Weights of a small image captioner.
Model: 8.24M parameters, 64-pixel images, encoder arch vit, encoder activation gelu, encoder moe expert_choice, encoder num experts 32, encoder layers 10, encoder width 128, decoder width 256, decoder layers 6, decoder norm rmsnorm, decoder activation swiglu.
Data: trained on cartoon faces, 203450 training examples.
Rows from block 7 of the image encoder of a small image captioner, named by matrix and row number. Rows with one number within an expert belong to one neuron, the router's apart. Each number is 500 + 50 x the weight over its row's rms, rounded and kept within 0 to 999. All counts start at 0. Numbers have three digits each.
Before each expert's rows are labels from the 100 images, of 14976, where the router gives the expert most weight on average: "responds to" is what is common among them; "lies over" is the class under the peak. Only what is clearly more common there than usual is listed. The data: cartoon faces. In brackets: how many of the 100.
# router: router (encoder.blocks.7.mlp.router.weight, 32x128), inputs 0-63
# up: expert up (encoder.blocks.7.mlp.up, 32x64x128), inputs 0-63
# down: expert down (encoder.blocks.7.mlp.down, 32x128x64, transposed), outputs 0-63

# expert 18
responds to: sunglasses (100); neutral (97)
lies over: backdrop (99)
router.18:461545498511425521427461511442507459479470422412522489471438416539459611598439577553504488457543531495572460436542441566437475481481558488542569496559483483534481444475499490478571473555569512
up.0:393475493524477561386452448466564507538496514483540394504524466528504498559502543462333520535573498562545565544589521456533470488489508444500603545468440463490443506473448498448487467468477486
down.0:440532486516450620466476449543477450544415533466515530447488512539433561562481580480527497427537504492509516452435438499475503559432528482487519506452498462551515495509524486477493489473520533
up.1:553499502519519533518447493530511452499482613559512569423555422538503576581418451493424521463581572464565570511519509519481506531562525462488417519500448461446405438477409606488516544482548427
down.1:500501486438568450444527502501542534529576517546447549461569502477565536385488545506430499420467495467528497453492606508452501439540455416544524580472541434489517473532443449539479496402495537
up.2:534535566486525435570478389459412471446549434602535451426529532466508528577510538483484587530654507442528458624449460459528501409550438517592506551570412440520443460560520464457474483461521460
down.2:499516553618480418477519557483449554431523498424477570515507427518470489387603536434489419453484549553511486497509442513434532550503449474486606495510465624531450470551451463538379483475502475
up.3:574499568537476444529581442472437519509549481429539484543570553564586510554597471561533507480517580489491452474521443517413513453498504514567486452491473436524545409481520576435490422567501459
down.3:417578467562531482560477533532542545591483424485535597510497488435511590561537422462486467477485517481587465460545575477535449480489514479538473448451593436474484403557565488541519471495591539
up.4:417548487467466512557451488491470471568433469569469504509449526568637503481404423537558432524514492476518570525481556605525502497560466561373450533549502504506521481524529547509529464451604453
down.4:561467499510533501490508492605458503455481520451508505531546439542503489564540599503458466551513523427605514509486562470482527562591487526530477540478494463489463556483475540475538573475438576
up.5:495426480506456472587563495511470574410525452507433482516537507570528490516541521512461453528528467598537554442457557518524544466434473556568559517458427565466533515484443481432484568391546538
down.5:465591421507549489526559500431495552411546526490428472448436450485455513494543541402479578543527507533511486498497607482535635541545540407560566482568473379473523402488548503375465463460455509
up.6:514472514466538479519497440471482424635469455444510527469454559489416493422547523490493538371451474455498543460508501570449576446589538511408467473461544547520531507560568425444493484427519488
down.6:628444540519441561495518494532570440460487451560507530414513462515453470523527506510518463538443557561552521555504516601488485454554489570587435486491601382528455533475470581466478493461544585
up.7:500502492475461487547541551419487442469493578423531521526464539532547467447555435570530434487411611518509546596439559585538484562554473617501487421429465442557526460552400534445520476478490491
down.7:582500470520506551474490610515526476491468524431534567433519472442444531476522418592531540426500484473547498480358490445579513419456502476455540553421494500520512534534484399528460500472403519
up.8:448463520511397569506518535458552544577473485467524463448507482515498451580581511542514586580556423563511473544485511563513546540540505481452455556482550489504484496552474500514597393464487464
down.8:467523466531575444495424499468478363654463543537588481489533426487493505536600544539434503491515559525428554469436492480553473452467537628549461559614477521564501522537497497436523412432479499
up.9:577424527440502487457426470548471497517442456457566549459495462495501625462404511498474493447496496550465513506454470510510525466442459536488370487507418416506514526545455482498640536488501433
down.9:509534428570479445458573578530538471490498568410478458489462459441544512461544508525566546452517488528521447533431433505532543509448542522592510540521486533561523436400506547508436464517520540
up.10:460485568559511507441397529600470465445374514454463429467499577500494539507523493524502485405499510495514469481436504581478459467453535447407549489430528436514535521620574534496521512464524561
down.10:457542531578547493515527644548465582466555589602492443513461397497552580513546538548585471509561536489511457461534549476482512535496540491434567513549579439543401488533539521508533453540562383
up.11:534463517542453532520559568500495515500577521560515524447482491503545608598464489583488539416565424415481481561484476522537542454486499446465440476531459415530495476518574505498519537560494469
down.11:521607449477455535403439529543494485496508478589636561459542508480476496533514516457533480513471437428467529454541374504543507456594449480525527552515594450502522568581562546596478569532401480
up.12:573457413509475484501563606514441402455474495437537599473537465430499491447516632561500538478514564430525492494461480444520540429616408541576522546438567495519484484412457499482540465518483564
down.12:506511542487501502530482450539504523474455458611548467541546432445535496532575452542526424418494565465535535479522467515399516544488468490507518476536493453415600588451522475460528495444563469
up.13:558473462430449487477442522543477513538527496351414477397473539483534488570496500471498533482494518494530445555469478421405453489463502471565419502492544507504434437576580585494475521543492503
down.13:464527454594447470516540451544535513593474516547440495423561497500488496525528536509487563512534405540444518590404487530515514448521477479496457464477494440426479476559585455460441514554521564
up.14:511458512529547477511450419518464503421451494451484447579496557502508541455467449558411472534474554466495492431431522508524512514582603475565567556487626549431494545492510517610530471477614446
down.14:479504502446520442476468453493433389536446506512579648473501463584482542493515477521424507416498474482595550478501485448525493462511478488484485527503461473505426409478495528455527523460530493
up.15:472452581487591435483510524526450587523526476460435503445464422504490554565556467444615509510569455435551516555479601407569419450467523569523466528490428512521434539501495455452577565530477497
down.15:485440463560493518524548386465533350520466525523461472482542485544473468483567406430398457549555523498539588499518392545547561529563486549428519558463531592526448470501484492454510492536539540
up.16:568488477542498578510427440600539409516539532556493519534550440455490461535460519460510522543573500463539484366418498494517437446500516557519644507460510480484533550545523543474584457442457446
down.16:584462524533497564597447575502473449492468531514406540462497483503518467530533489517457504527487519558439468494538553538562520432461473501551516578472466523572519564514528419516516467514451450
up.17:414386530481489551606536518495485500460536536457512461520574453475395537514521577490465498451523589549528427400477500500493411488566534555528452560535448438480398565545492476480604499509482423
down.17:444495513452528436449546553442458488488494443527487529460564458388464509411497514462467480497470546486559508497531462569491504485546385525487579429455516562510501626432502458541531497507539519
up.18:463520491479537445453533618465458571493474425506538591517608461470459405487564496535458496612495537536546588501412525438608551469539597539465440495488545565456517416441511493454535509501487622
down.18:493495566466514482547411455586487500506482597581491517526528468502441466529462510525489418516587537416518564530559552476514520445413499494490385400552582576559560408559456483500556411424532481
up.19:526504509558485542435459459506477580487492532468490567486422510476470524459539507439568441465396456389520531419435527485483523580499430502426498522537524488539513590484545586536501487445503488
down.19:546489499493431488471500535476398584454520520422463436510425462453524472565498394463623565449452462528579538550506482510573456535552454537486421538436447533559486444387542504489465511495479545
up.20:479529440602440517549523515450525518472498497525490384453521445475457478401489454520451607494526522439426496514482388493440442535503480504484475489643518478489564566506542579517512533533505438
down.20:581408578508427514559441559520461528461476499498442480497563524486442484566516519423563482436568496475486542481461532448503522442595519429443376434580619524475536422497422445514504596432470461
up.21:492468488416581496512518564476445597575542504491446526602503459590526509508420514557450461466530488482500506458580421502487483434525481480533431492479556560448519490498523580511534456460499435
down.21:476447454500479499517486434487485499440388542456557545511548564499559483449534480422551559547548500383396511498471555533470502374477512497478548500523450411500444529534469492423530438510489500
up.22:442532504525521491465499458472519458432496555468449524530486496557601490409498509542434442489466441527512472583475476481435434484527475527456460435436478473544475433585537445447555471546451612
down.22:454538558522518517488370453513407482545526473588524540454474559474446441514574564410491475476452528534591545514559438585547527533529527444416566548521425465488499519462402464538473460529524502

# expert 3
responds to: blue hair (95); blue face (93); beard (50)
lies over: skin (39)
router.3:493440453555541504518554522428635535530425560572502462528441525517458592476559593465509473539520518516430497513563526438442518617541465449425470585471501453567422423615577521477492537538488537
up.0:523442454567480552388454449520465511477468617517494555552516473504544540565435564543487488511488513502501429477425528469582468528507497464502398440421461446531458465667467550523552465562460504
down.0:507536437507550514459489492581459441489571534476482573402473520399503562553451492530562459517457447388439510528498546423539540534563409417570528468532418526431580407508594392530478416534498476
up.1:414517473536457497492538464499532477511487472552502472570508460555414528498541640479456473565506474552510522439467464429491406473548481475487522488522496453523432431452517546453562524482569510
down.1:508474527433484508558502475497460520576510563451587436500489499548448493540526499522495455569493558439452420542607561512493491394486425455482537515458639541628508625596495606420550459468562444
up.2:571554475501528549505513408511574511486448443541574452421477622483404494477528515523571460483526412508457498450435443514526405476462541574514494497481471563573425514518502473549507518531460471
down.2:484428448563489469490490509522484519405402587552458491498456568435382581452539527524468423490510523497494464497524541478513415484560537426376609511533606484497498436583488446500509523436522460
up.3:566433648518484579508544562435494432441407566441612511473530500469508523460495446515518428504451444521507530523479446441552405436608493547479478452465384493465527510501489501583570460559551446
down.3:464542500437500495526535529574528530423542536441566524500430535541536536613494453496481486525485533491498484556402564420494461610517466417473515478441490482568434487525519483476445431476479467
up.4:596457491579444471474403502459545574446499586504524495467405482536472482501478503494430470461529481553518447520519541468568539496502557529418501504539512421485440436524476522522506427438483470
down.4:463467358474518500447587527474445406456479463477462532584484507462473505467445502614519491497484437440494471482548508463446514399468495371569532487429504466522513576617520517549465478656445527
up.5:480506464514557432494462538555570432503566424511429444495545586511535520431440523465414514573443528503464484462478537539482482479432538429435525540488489553616475604550470500510466470500472435
down.5:530548455444469512507445569454506510465481463501454513620444528572485484505644478498480598541423510481555558465499464485567589426497533501583441430513481468434541463458546483630423463484423486
up.6:539566443534356495595504440508522465492558463440567533460461515555606492498465565450540546438544524476472490525634551490536512448594505382519406456456441450525489438480473476493538390546542546
down.6:452509551419562481500478486502507443547617505404563494558590440513441424513425517505472509463500466437532465474463446483478478586432519442513573496526501556553404537498442422553417470567424453
up.7:488521497406507418501434512489508540597443497421415374502339516495512495528464549598463466475494455415461403471529540570399514490462501521455456507539519489572477504435452531592443479462483444
down.7:582472422504517455499527483455496436605438524464483550433509528418491480512436545515436451480455535543400515540538560422536476533503516519438510496564492548453554437468531534599458461513556450
up.8:447468467457534501501568417447451445540424504524599490500431475513468504498386560570432596548558516459410399495488518501531481524581428492463543544542471537471591645498583428517490484395499492
down.8:460477584460439556600511547505634569538419479532489480567408520482452444542433448476497573586524567623423467569560483519474496462456486441460547459471516587485451543529582449490484503425517540
up.9:461479427512496542492530466488600446531431512554579522539534485539437444484529503508518462510584469521543458545548597481512555547542501482451556529461433427487467440533581562457488477490466501
down.9:517553520535494439541475555453524548483426551578516516492396488479519447418549558452470525493510562510444471521553489551462457541594471484413549447500565505507473417558540490463503595474463470
up.10:512446483503498524507556487583458505467504551465607527570447518547542457517490539561480481448606574466454466476496534510543473490461517460496482503534523508486463387544449534507481493477505507
down.10:435492539493502465347424558483605496530536502471531544572477473484552522541653489488510435453540437521594454491521498489462453456530587508512476489460487518501395432535397470517500491414520494
up.11:470503510583480456468532401514407502493477586574538556405521459499465513524555535535475460417505405464468511454534507605528617539494447470559450587591448448505489498522435458486461462587557535
down.11:449569547449498485515451550456432595555512554564485428455480463430586475427511491413581596458551373435556567502485573496502433515451458532515470464557466424526484528493466439428486548415532489
up.12:444547534558434499535487510396560479515517554600478428518592447518505472527523554494457475453575477543537496522502531433490496631498481434469539509382453453578454553547493556493569546541492573
down.12:554547423526514514478557497504485489557504610461411443525414400533516549446492471456490481528472575530529446546549434590537498557505508495472483426444526484593524499486583511503490558493517552
up.13:555391552468500496468470562538453476485511487578512440510481542366523505514481454561450499608491523528539578486476538506461494474562455517481548556559543539487532561497494586536520551461471439
down.13:472485512467458490536518536541511469566531500563507472450479484531485562507521570571576497504551499518473516606602555495550506496583544433468534611493554538523543455451560458593440451544457519
up.14:596528483492508567538546511501460444457467594483488521452549617434505599480477546443567483484547499551532548503555507575524457504538438510543550447376478537583460517491570624499566513520543470
down.14:559540513409529512473508447504635517487477429495514517456434499453501569463488525431466435563492524447510427499477495509501580465522504528493484528506482595432546441444419490588452500549482452
up.15:493440529497545555538527504448488590474494522483547516566559472627568482466498499482466401515514473570471610473454478565494503532499510528424431511478472606411490499497474525540474491416555539
down.15:437586492620552478548521488478484509489593557452388553452530474466503488550463396387451510556377505485510541440443471497524489463467497545554625386536515495449478489461535520470496439560439461
up.16:512587606488553549456520499433466431517569551369474479554477468500521593541487450539524436500497508411536533508499589400523468481492432429534488403552468487493556457533459493554504371412386511
down.16:498454549437466439503489451531528453505533480453587487458514521570484507536583444615469425444449423468509565478538469527570539563653493450463545526418479400503533493492445441487406512461488474
up.17:502535500504522431455504475590461412507487411483459450579433439461569530426394541472489506462562531528490474472610584573435481463492486502482514474412563458507490473495560499446486430450526581
down.17:485349498519353427479502561491530539502503497430516424536475493496426545516585545521514478492532514547505527504492490521525357460419499462498509425549456515569481525537448585455440519524583469
up.18:489516373452547463405540424516540548577551596431511461491482570527465458511423536548386370480564476532500469532552563503482561547480490438523464592518554488520440517499498545451357444466492436
down.18:520501522469563474521554523555446606535452467503455453590490511604484527495498474537459483398517430496450480590514572466460539465480580509510430512422520495474424490555463481513525527567486534
up.19:492533457514571585536549484485454453518466418507540535452494509430521454438437582543542497417531498549349475387505463483470441495503498534550548508409508512611569445542484574579578470435533493
down.19:483431510471595517526458591525460572463467540455617483453482514535567429465499493481597457477537422441440536493537378478542529446521538578491532482496435445488515547518516395543466543454495503
up.20:477468477460539527536531366464513553498502484462616624546458497527444447443498552490448358577511520525497532547531566543480517544498600431605525526561465496472499525592499476569494642559492481
down.20:483469442451608507516450555542501515500505495524569584424431513496460444501442521534517511550530581505409588488557575447492409476454463478518470559543557506478528624488593501526524537501499496
up.21:532526441507638623449528447465582421604474522516493499549497446500557504545567589459575436551561567542581426520447479523539466473537462506523564545493410505410474495586457495475489507598459459
down.21:533498481481471478550473502503558585481444529561481585572438406484468573458460369529472634548414489592468529513473505417550497532453559471451563474454488433456581516546546516506452449557420506
up.22:575549475588521462487451458554622460529492523484463578450418541535636471445447517487613515510515432424537522545458508518535521493470487493525586422500458487585443535473629516428473590530444479
down.22:537535610417474512444487490502484588510523480575534560403492442553505528497555417508449389517509518566498487460532495499522503506507615537493386446491578560524418465560495540624440521576486509

# expert 23
responds to: yellow hair (99); beard (69); long hair (33)
lies over: hair (66)
router.23:496531421559531553489546556526471487558557480519496493460451475412582443541524440568483474480432532579517469601560583525431470520529460527561494443502604412577472524501585514439562559495502480
up.0:484514436478613463477490517586503475412493443558477521515460484542476523532497450515529589395475536547477426534514600435528443501523486471469474571550477497515506518470451573538579510503401475
down.0:483482446536453593500544545554387449617478499499589563531502595495588450479440459517478508516430558554477466547541505464477572513542444457503451500585504483525510482493481472594530524404426486
up.1:515482486549514576513541472524409428476486435458528505576493494553600413525519448430551512552401402521484496445531561462445465521444528549449462418507458482523522528475569465498515565562446571
down.1:486483467565508629459500567485457559535490495447385432482482547547489490490466592539477610421536424621447559472529463598632515481484542551434570550493527537486478501505467482453504506503453456
up.2:534456496434554499529488438516519517509536547439499442450539420542494399454520512444460485501558530511512511488482617485513509441538523540567506577437560460526500534540546435473496494508524490
down.2:470522592538548482459428545614414506466450436444476518499498626528522526520516413501518411425517422451505442573552527485508497504481415467524425530477433462453551502549520584553480516513531492
up.3:474500525522525523573548460468456532523515459495436460561483525505467593436504541477553509510478576496441462570481509504413475460429565548571591504516491477569454462570587502438426441462518576
down.3:486593564435411524542463584517419597461451438456575498473563507571508554521530462509516445472527503477489497432515458507488516515538510446527562519504418565513435545556536460474527432486522517
up.4:505572481569507543517538513522584346434524508544493512568460458504538474432472519535432440402468469482491446463554486506508470470548488489638542454422530474516455577546405484523521529552509587
down.4:566429499531508482566536419514554606508482515514535619478598432455544417466492504590487535439403464506430534574533468547537481517428533490499511466480411520506495470386563564579435475427572493
up.5:560512496505450541523574535635589580426441529454592507589534482523582437480406488439446445449470532479499454515458473559586492523532539429420518474473471591581498427505485535529418515488534549
down.5:468551543521497471480491564533471494450530552545531624566368560489517449557431476585609517487504471412572478448416553491541564477465496534437538528491581473506411452466502533449556465343455503
up.6:572462400507544563496461526528526504494427536509507504578503475448478497515496487480499494533383482572520540573551445583517441448449399441492454569486614404591482509469511517458476476519545516
down.6:510456451486606622444522422511488582478453578539468558530423498527439529490466505552521563478587502460437456512544564543448456490483474460522503505456530425499468536555539556539422482458443415
up.7:412541523508537517430470535542465386525499551604562518534550449452535488509497550464502416502393475482488482471567467471416573415411506488455555483544409391549502425476441489431537462458512562
down.7:440484568489526476522537509500547432510424573489513495544411499522513557581445505402473455521547504506550454478533418569469505446549496466468556492563577501434512476490528420543422428525492537
up.8:501406488503486443561550449540497528555513507414552504492568473564445567502463448513523529526485480541502464429518463436544560395640445562509561543501496444560491457537548550500562493543543493
down.8:462560514570443512558508432434499462539424408534536578419526476428551538443497436530461487507531468564507452590536337456433512456491499460482518483504525478519474511527471481555464498577466490
up.9:550462535426525541447502548478462466459544482432516496507464512541600536537412545458507413553539459472510481530533504519516468473444539631514533467515483627565470533466508527576509504516469499
down.9:454486520508540453487601514358571588541495501527466504526461566543534498519516455476534557523533333413539444545461433496596462605451494428511424568432434507537533546442472429498492455554482471
up.10:559500557502379574514504502461518474509491450456566516509492463484466508465584358518499484502465520525478458505480581457588509456488485501498398499509476501566497455577472444512543431457487569
down.10:424554534526564402446570604427464572448448478399573504418469464491499456496529465424500487493521538597545506494454487597356520571498521515571462414501445397496476429398528520478544545513578478
up.11:512523407525491531480474505451509453490527449521453537487461567517575503501533556577570493422656443529514443499460417451486498455520468496555508419475400510404487478570491468448490405529599486
down.11:518493577565481522614494527486489469494463513411500450476484553480443536446542488423522538575483418476575515502532441480403473486453468527578516497531441551442473552403447446557427530511483459
up.12:482541528495449486594552564524539560518546491572517486483533444471365530429605562493533524544529518557502458447566486521460553528486561501488466526447523627505444545482517497435442502387541482
down.12:480478467483572411527507479502515422477506490411548512548525547472438444634489556589559491609570531569566447582490443551512540560597476544475448577530494467494505468551489453599496463490496554
up.13:569512409482477446426567571486501528467505487524510574397465559434412423541484561591416551456537548543456499520533463502482507467576498603451407531561356586509481431503462502481460484420501493
down.13:494490571538507590501486523493475506500535522481509386548529447592512558462514588601557477455467442521515488597472535502583563391495497432460497537513552467560461431580432450494451518505513532
up.14:491543497568500478567633500559561466431495440532497450510471457526460430490467504530417458443433481452432529548463425507462530418469611536475550537545391593583535554411459570464521512484473511
down.14:485507549440500551427477412499512464513491449585503489466494503381584540479622499461521358462518470546485427480511382507548475535503491519475532436558510529514529471376520484526428429452484574
up.15:398540481459478433568534536536511503490452440508404497502627519470524544496568447481547423431510524516435414439532521447515412425475507532495477449453476576520521500490493509489560433430546608
down.15:406497442613502550503501479488511554532420515452466505532498494573365419464529518519486515480510459515502468418514437361474489412486462515564539492494481467450484486515513529519479470472525462
up.16:469470578579473539454605526512513408490579564498540471512562443416537489479553563504503522540436493440452506554325433464448524608531462582501566511470582541553519482559470434409523473530556412
down.16:621475483490526475491553589553460573561463483510511506509447470530583474509437485545522594521509506509452492521416557462550471515586499556439491489503445420492574426491376491445556553484472450
up.17:548486448388470448423470483561484513523510448571429460461560467447507499405497544553513499554547541440457498432482547531461483397538505501457461470498473507524484598496540472545529496559550565
down.17:470591557474506453517500538480520506538565437486565492500489515422392509447562530424339510532503531534592461504599534444438524483428511534501525510548518475544500519551507537552565528578515429
up.18:450565540488540341488473503491413501477476592502429500606530541569476505501480525523491504510543435357466559534501516475499492515529511590501471480429557446464518489538536559404532511449527537
down.18:548473488543411541530540482479491516578503370466529448601469517517514469454556550575522511574434560478461482486419486518573507613542521522412505449438495475476437521476530532478515504518583508
up.19:440535470452547503458533497509595495560472464503543591556461555530462481441430527533419533481589467540470452506405468554449475452476568468523486468455592374488490459542515520554498491454496398
down.19:516478559520571563449532445432542431511508510504408531459499503496445528466504626457494514424502484476543510571507470525504492454455581529503560570474503507515415550462511525460481478496567564
up.20:490499575508531506527515525540458371576494402522459481547478488425579476494512548479505475378481446439484485372518643512481529419539446473474536570580535475522555498550453506522485544545474456
down.20:472478597495375467503535564487472537517496432476500533458509504481501448513489403551546364444498535556418473426413462507532500611501500566424500519442491593489502435535534493410398516486514481
up.21:374505480450522444500453481528441542455521565592454479421494480536537492504605546376497478546513443549445460484368448532512598573549514544402523493480566507478461526512441503501542437489513511
down.21:464455363537420514520522575602477477492469420481374534433520524449509523491361477552494533560462507532437537505411516494489463489505515471489488414527568434439510485517487546468437467531592581
up.22:531449471568568495518590417491560527529554421500393591501476481480486437467455534543441441514428556529392539513444555461532563543569535563457511521469457528474442500445573403450464490473446498
down.22:568467468606575428457537511401603591500413595539503491481425426500525472441539533536563523550572469505462540542490474521493477479584497415489538446424544473548448446535570514647464499545558473

# expert 9
responds to: black hair (93); beard (51); curly hair (41)
lies over: hair (89)
router.9:458441520554550462447468455570519555421541514410481459456419548532499476506549523452473516420465566515508568563452438543438535433456508577465461506518540467441500447537527438497450519452484532
up.5:458571468477477499473500489454572494427507574545465430583437499612519512477485429520482525500424596521445600583531537427510529529530455505478566496468497420561486551481471507495482517383499442
down.5:523535489487530574502588453479549457588536507540677494576427536473465558512596458484542465489433570564482495521477517540574494566622514450501490531549546447470467369541497465469450567424550515
up.6:535436429529536494464443502452523494564516463470469511486542535533460537352477483484491523528514449468535549477510464585490546510471529596546451401504464435488405461605501433571477494526556460
down.6:568556518571506533573488560570520488506460508463426548485482538455458442471495479492472543539390465565536555521583553439533439495518564508586486443519514400600578487431529467493480530511403435
up.7:469453498456576512477492507433404480413428462512506484538562457418490528538553486447543404422544400544522420447549595433430539506498533503596493523499433468533576478527475517537455515560528441
down.7:497514455503443550442439473425502464542549485509530509528455550500456606472499522482456524467576607574542534467441345647438493502546471572435558539504572464536533555452473445464600484469489479
up.8:498456499486504441434473461468544588442419454538514497474457511542568551538479513541612515428469588424528453541523432385553493557482489454508540582474520421491421492452526409510463444471507499
down.8:511445431520556524524492427621539557495465415423433520499489536566532550541510434538460533449470465493465523543516536484505455488487498466534499497492545475475495538441508481549522460555530525
up.9:578436434555499506529483499499528524474555524456527498498549523587447390508558457559557505503496613428496568513458534380458504489484596572576466450485503422453453483524613483453454489506478505
down.9:533498430464484507407534565456552587453483497386494536559541477531544537492467464555439571476559557505505523476426490547518517413539559515492467473496497376531492491578557544483572510496466451
up.10:521595403511522555494575580469453509443495522472490611493486441536516517542445500460438555441440538475554473485475480459512468545446485484548487466393474512482525532561495521450531494573512632
down.10:570447556469452576554506526531407509502515499565547474495531496495500617455452454373453445546486539511486551454524511560551508480469531577508479524440496565525532513477498561568461436501486513
up.11:543508550408463474447553493571448498507446421553582466453465519504565412498387541555517405519529473465534552517500524477514497491584476542520598475546485524454487454522519481566454472441551412
down.11:458441382467600419487529580445496494566433468518508538494554438511451563484425520530489517489575560565487481525553477537537497382453481515430499555502482513463498502506475560577523606557519534
up.12:442532467581470593410539577501413490545490514572478498546475483450459542593479441530560515474529484401499533561418440498482402531485467464565519424439388534603485471544568543463482545444482567
down.12:489469566486452547498537521457443618406464484570420561463465557538413459526537493518536510477512500441542495518552348606579455461600504534434521439479560543593559492516524529486542491494490531
up.13:514502565484481536527550494453480460444541474592573494440425494519398463526586508554503374526583512516461513440545521447520540587561567422486460546519533470535541609416501504449492526480486373
down.13:453579524564570468500539564455483559539458508503514480498443501444432502432514568511518516533457447458493420477533562441506467564480440570451416429505418391510489551419531423590519539534440455
up.14:478569500555464494576475430558483583530526515527520449517532461491498439517470534411546429448465500464457459523475498531434472429543523376489507546440475480442470566477482480528433429537585576
down.14:489533490506441542432429506503581607477474441543453488555526559450432483460393476447560498461478573497460494528530482492469538489529476473439482455393528445511574392527425602448471450488500515
up.15:481466464530514441494515567500596426455532552473562462447522507506470494465478540489440475474450441503539559523581516522545501454507483547495542425559390508391474529393499569540468424310466500
down.15:583512455502503485504490519464440559467526483584511496512512486448440474381411472519476577454563526452453462489530451448553436469479499581550429422557623524433506516511566487528530544560501518
up.16:539514548562472527538519464486366519450513474506460474466425542430544436580639552536500494502562555467474478557459603504497501419547507458447482476393538502539493438505491505557576548553442479
down.16:505526520521506512476538467514424489571645490565515506492580506515459495493531517471479537619435441459499560527530478498555488557544509474456541511524552502518422594446484445505515449513516517
up.17:465552451504402514512524498468505585470463531477441539431457437550494534578508466508571462523530599494603526488445516402419524431473593526368561558470536548570499471485441571484540409468431483
down.17:587509493416498482488534503528511514491438463436480460519429429543572482458511488494455502461363402452485450439516582454454567473508512439423563503464439424529535429562572487475425518552463378
up.18:466445492458461432549545498507490476450442470508549553489568491434529434498479419530480431541462549388487491475544595520506513529442461411484429486527550515492490448477566471588603539441493445
down.18:522565458525436462438475359401439395546601517479508511482486520512380550436507419572498509535450515452517407455504449592541533537505426502419568509617484553467529508524419551487480507489515507
up.19:455438594499570490440490453358455527489480574454362547464526526395519414526425460501569543467461494493473482534468506450467545609482436530458469495448442524470428515455585447527461535538467558
down.19:418578575510529446421541531480430538457528439498589534488482467439538506598517470433557535541447552578583562436556531544407526578481486532599572559461490520479559502496535503557543503471551494
up.20:391459493498533508481535480558469472560539662482520531559491639440465512468497502441495497471613517409431501424594567498552551434572463496448435502459613495424437481537562523482546523443503433
down.20:591441557483585444496512491519545472399518406477535450515498478444459433524476520408507485474564501507496539520490478488511514587491463519506480598538492502469607502449496455394536478507608515
up.21:551577502508570506456481512489450566541541412447577456477494519542486557544482511523547583473512584413507585511438526488517517515464604515429436529514566387486478573471506534407472444535491496
down.21:499540541491524492521547613489428522494515493549562469511557454614532513369472557467556591527491490508495560567624503545561504483417491551582509515570443580566501428396469518448472455609456513
up.22:517429452507446534434541517470541493439529490524454631486474555510437406498543558432460500449465526593506478522489527518563517607543462392541458488556579503579505483475500456522495497449475466
down.22:550559515505540444455531476543488483493480559518488497547454527508540528554484512524577432412542504470618593520525444507449499489503575468455432485529429345481535480437432449471516556411553508
up.23:526431528481435495561573476491502519527543411516494567472498520464470576484451553521496500503541488535464479511511485342530581439606487462534428532511432446526533495554395483612560511408484585
down.23:545555529496530516482570495508533568489484518451422380573618542442495498493558499458538585539429463437576549547493552551554552407514353539498511584490541481436512520444431550525550455490479488
up.24:466518511499548492605523548489572472525546577533589513489568467411530438576484535484564525544553427494580556512465541512439512495476542478511493409452395496485542479533541545579522524557535367
down.24:485518526438523475503468558490565486424555423600544439468489522502496486596462469457535515494604561457451482423415461439453508508495466441495438452475342442466512493539370507515511444552582412
up.25:402567495543515460410471555535515397549509453457595530441536373445545521497436493487487468422528581422470500568496483504537448511479521530419492554432485439563511484535490514422495514484454450
down.25:520551461489395542540525496530577470551558472542494549507496519565466504497564481491492492478581485514460518435426429505402515585465509500545471541453484431475396476498530610460466412534534421
up.26:456495461457518548506495460618622509448471454409463531475380520522543551541470506530508458555434482471455467417540607544425498524492545456484469560421439550525466484471499486534448548540578540
down.26:446406450524443557455459507544456505501447451484513633409515485475452488462535505474563496508473418609550579537570548495547529447441473485456446516516530453529522425531459504578518419478527484
up.27:632429528541449449491441526493441525497590538461494513471486505523532418458508506497543539553533493508559451528503443509449543387456518536543539431464475339519481526503479469495511411380511497
down.27:501442480499498527558470536571534517426456414522466540426531523462478481522477538600515541461452572493473486605437464619487510386466529646519505436547492483514640489493516507569453439505563486